A small image diffusion model, trained from scratch.
Data: 197500 training examples, 2.9 epochs.
Rows from block 14 of a small image diffusion model, named by matrix and row number. Rows with one number belong to one channel. Each number is 50 + 10 x the weight over its row's rms, rounded and kept within 0 to 99. All counts start at 0. After the name is the row's rms in percent of the matrix's.
After each channel's rows are labels from the 100 images, of 14976 (inputs lightly noised), where the channel reaches its highest value: "patch colour" is the nearest of a few named colours to the mean colour under the peak; "strongest on" is what is common among them. Only what is clearly more common there than usual is listed. The data: single printed letters, digits and signs in grey, bent and noisy. In brackets: how many of the 100.
# convs0: first 3x3 conv (model.decb.1.1.convs.0.weight, 96x96x3x3, each kernel summed), inputs 0-95
# convs1: second 3x3 conv (model.decb.1.1.convs.1.weight, 96x96x3x3, transposed, each kernel summed), outputs 0-95

convs0.12 093:61 65 55 33 38 46 34 43 45 42 49 48 49 61 56 28 26 48 40 47 57 57 44 75 47 52 50 48 48 40 37 57 54 59 36 45 67 52 55 61 38 49 43 50 55 53 54 49 56 62 52 58 54 51 51 48 42 52 50 48 31 55 51 52 65 39 63 51 46 40 42 77 44 54 58 40 56 61 44 52 54 47 39 76 60 43 30 56 58 49 36 56 25 47 59 46
convs1.12 081:41 52 69 56 51 56 47 37 50 38 55 47 55 64 36 52 60 44 64 66 71 28 53 32 42 46 37 54 49 52 61 37 54 56 43 58 29 58 61 46 51 57 43 51 53 54 34 36 43 44 60 31 59 42 40 55 56 44 48 50 45 59 49 65 61 68 48 43 41 50 40 49 66 40 29 57 50 70 54 56 39 55 69 33 49 49 49 39 45 46 56 53 57 54 45 64
patch colour: grey (83)
strongest on: the character S (30)

convs0.74 087:42 47 38 52 45 61 49 55 52 50 49 66 62 51 64 66 62 26 48 29 54 49 17 40 46 36 43 57 44 52 58 45 47 47 43 38 56 58 49 45 50 55 48 50 40 52 36 58 44 55 59 53 53 48 62 64 55 45 61 22 59 48 50 40 40 49 54 44 43 67 41 54 50 36 44 50 35 46 66 33 35 50 41 54 65 41 28 60 56 40 48 54 52 40 46 39
convs1.74 107:43 71 57 46 30 41 55 47 61 57 35 36 46 70 58 44 40 53 45 55 53 53 59 58 58 55 58 49 69 53 32 44 43 53 62 61 39 46 59 59 67 35 49 42 41 54 50 53 67 37 45 47 46 35 53 45 43 52 39 58 62 55 49 53 56 64 57 53 35 43 46 43 49 63 37 36 43 46 34 55 55 56 72 44 34 40 56 46 47 41 66 28 39 69 50 49
patch colour: grey (70)
strongest on: dark on light (92); the character - (28)

convs0.64 117:49 55 41 51 70 68 42 32 45 31 44 25 71 70 57 66 56 57 48 48 39 50 43 46 41 50 45 44 44 47 46 44 30 44 47 43 46 45 46 57 45 67 38 42 45 58 35 62 55 45 61 46 53 65 46 54 37 45 51 45 50 34 43 46 46 30 49 46 53 54 37 59 41 39 59 53 50 34 34 39 25 40 49 60 49 52 52 51 62 36 52 44 58 56 36 45
convs1.64 097:50 38 47 50 37 45 52 52 63 58 54 56 50 39 48 39 49 38 56 52 47 46 37 54 52 64 63 39 39 54 56 72 82 47 41 53 53 59 50 42 59 43 49 41 42 50 64 44 54 43 35 51 61 51 55 51 60 55 45 31 39 43 38 49 65 44 45 53 31 58 38 63 43 57 78 47 75 42 51 52 60 51 62 38 70 47 43 48 34 44 55 43 51 49 42 35
patch colour: black (95)
strongest on: digit (57)

convs0.56 121:52 50 45 57 63 57 44 44 63 44 45 37 60 53 40 68 60 37 44 48 54 40 42 42 44 48 51 36 39 44 46 43 58 28 29 43 53 44 40 47 52 18 41 40 39 58 40 46 46 46 23 49 37 49 57 82 48 55 64 62 45 46 40 53 53 52 55 58 49 48 62 53 50 43 41 62 44 48 49 39 31 46 50 62 61 44 46 53 29 42 50 43 46 58 51 50
convs1.56 109:32 56 66 42 48 60 44 49 52 34 45 56 43 60 66 38 51 52 53 56 60 46 44 42 46 51 58 42 37 58 73 53 52 40 43 47 53 61 50 40 47 72 42 68 52 41 51 40 41 51 76 41 43 32 42 43 51 54 60 44 40 55 52 52 40 48 60 37 44 48 40 57 38 38 53 62 52 53 50 61 47 44 34 45 58 62 58 52 77 52 44 53 56 30 59 25
patch colour: white (73)
strongest on: dark on light (92)

convs0.23 096:51 62 41 70 40 45 44 54 26 56 46 53 55 44 53 38 49 24 55 46 46 54 53 41 47 32 46 66 52 64 41 51 55 34 51 48 45 52 46 30 55 42 70 50 38 45 46 53 43 40 46 52 60 53 67 45 54 59 51 51 32 48 67 44 43 51 64 55 50 45 61 62 38 48 60 57 39 47 60 38 35 47 71 38 54 54 52 59 43 51 37 67 60 43 30 65
convs1.23 103:47 46 50 36 44 41 42 41 50 38 57 59 33 46 54 39 52 49 45 36 36 40 59 58 43 48 60 56 52 46 66 36 50 66 48 38 45 47 58 52 38 65 42 59 66 46 39 34 40 50 49 40 43 46 25 69 38 45 47 45 65 39 20 32 60 62 57 48 35 58 43 43 52 53 49 48 44 40 60 55 57 65 49 59 40 44 29 54 56 52 47 54 53 36 57 36
patch colour: grey (43)
strongest on: the character * (77)

convs0.13 099:50 34 50 55 47 50 51 43 34 38 46 52 41 48 56 62 47 39 58 36 46 38 49 61 36 51 55 27 30 55 29 42 36 28 35 47 59 51 38 47 32 54 51 38 50 60 46 41 59 36 55 35 51 54 47 50 48 44 41 37 46 50 49 52 63 45 60 49 37 38 52 50 61 44 54 50 53 47 74 47 30 51 66 65 69 47 58 61 34 34 52 52 54 49 45 64
convs1.13 117:46 54 54 49 43 40 49 48 77 46 49 55 60 73 46 53 37 58 42 60 54 55 59 37 60 55 47 50 56 34 34 53 58 55 46 40 51 58 68 50 56 40 50 77 59 51 69 53 53 52 51 46 36 46 69 43 61 56 30 52 30 46 53 36 39 46 36 50 45 65 33 34 47 53 48 54 55 56 53 71 56 40 64 60 51 49 66 35 54 44 45 40 43 52 46 48
patch colour: black (97)
strongest on: bold (73)

convs0.22 089:64 63 25 48 42 75 42 60 38 51 43 52 53 41 60 63 52 51 70 53 44 53 43 47 44 45 51 57 45 62 63 37 52 37 60 40 55 38 30 50 54 46 42 48 47 46 53 51 39 39 50 56 66 46 51 48 46 53 59 55 45 61 50 46 64 39 62 66 57 53 58 61 37 25 48 52 65 53 43 51 28 30 45 49 42 61 54 67 41 49 44 34 47 39 39 44
convs1.22 095:20 46 42 47 47 48 40 55 62 41 49 52 41 54 30 42 59 47 33 37 54 41 49 53 44 59 53 55 51 49 48 39 44 50 57 51 41 51 45 43 51 52 68 43 59 49 46 49 62 53 26 39 50 36 51 54 38 34 33 46 57 60 66 40 45 43 69 61 38 58 45 36 53 73 51 42 41 51 63 56 50 36 53 58 64 53 53 32 45 37 56 55 29 65 60 53
patch colour: grey (76)
strongest on: the character * (32)

convs0.36 107:39 47 48 38 50 68 46 48 49 58 48 59 33 47 39 46 59 39 61 57 70 49 49 45 28 61 50 37 43 57 39 51 42 53 43 55 43 49 38 46 35 39 44 47 39 39 48 19 28 56 26 55 39 53 54 57 52 57 55 61 35 61 60 66 42 54 51 54 55 48 64 46 54 48 49 54 49 47 62 59 54 46 24 44 45 46 49 63 49 44 55 45 34 66 34 53
convs1.36 092:57 56 50 45 54 51 50 49 56 53 52 71 44 57 55 56 62 44 47 51 41 44 47 60 60 72 52 64 61 41 61 52 45 47 74 31 41 70 67 37 47 78 29 35 66 51 48 58 62 46 72 60 32 51 51 52 44 52 48 42 64 39 48 44 52 65 57 65 42 54 52 53 51 58 53 36 35 56 51 38 51 44 42 44 40 61 43 55 50 44 66 52 49 50 49 42
patch colour: white (95)
strongest on: dark on light (98); the character - (31)

convs0.88 090:50 52 43 55 52 49 39 41 71 53 36 47 44 35 57 34 41 39 50 58 46 50 49 64 35 51 42 67 37 53 58 38 54 47 66 42 42 49 68 49 61 56 62 48 51 37 33 51 66 61 58 40 52 38 46 46 47 53 41 36 59 51 52 62 37 44 42 46 50 58 39 39 49 60 50 26 41 52 40 61 70 44 52 58 53 38 74 60 50 48 71 40 39 33 47 52
convs1.88 085:39 57 53 50 50 48 50 46 50 45 55 48 54 39 47 65 59 64 55 47 41 46 56 46 54 50 54 41 54 32 60 47 68 51 24 47 54 55 41 42 35 48 52 53 59 61 57 44 31 64 60 67 49 59 66 57 47 43 50 44 55 61 37 36 51 46 38 43 46 37 68 38 56 49 61 47 60 44 59 44 40 64 37 40 44 43 53 37 59 56 21 53 70 36 26 39
patch colour: grey (51)
strongest on: dark on light (67); the character w (32)

convs0.26 093:39 44 56 56 40 46 48 38 52 58 54 56 42 40 53 46 56 51 75 49 43 60 51 58 29 57 43 38 41 72 54 42 45 43 50 42 40 67 61 33 72 65 71 61 57 51 43 54 43 60 48 59 50 49 54 54 27 48 53 46 45 51 47 43 51 77 39 75 42 58 42 51 54 60 47 54 50 63 59 53 39 36 48 54 56 66 60 63 48 53 39 63 52 57 41 45
convs1.26 085:52 45 39 58 49 57 57 62 40 58 48 61 38 61 54 60 48 53 49 42 43 28 66 36 75 39 43 55 53 46 41 46 54 50 61 47 43 50 37 70 43 31 41 36 29 53 60 40 63 51 62 59 53 52 47 69 67 40 46 41 52 56 50 52 54 26 43 47 55 62 53 41 61 55 56 50 61 57 27 38 50 65 52 47 50 60 36 47 32 48 63 44 51 56 56 49
patch colour: grey (48)
strongest on: the character * (63)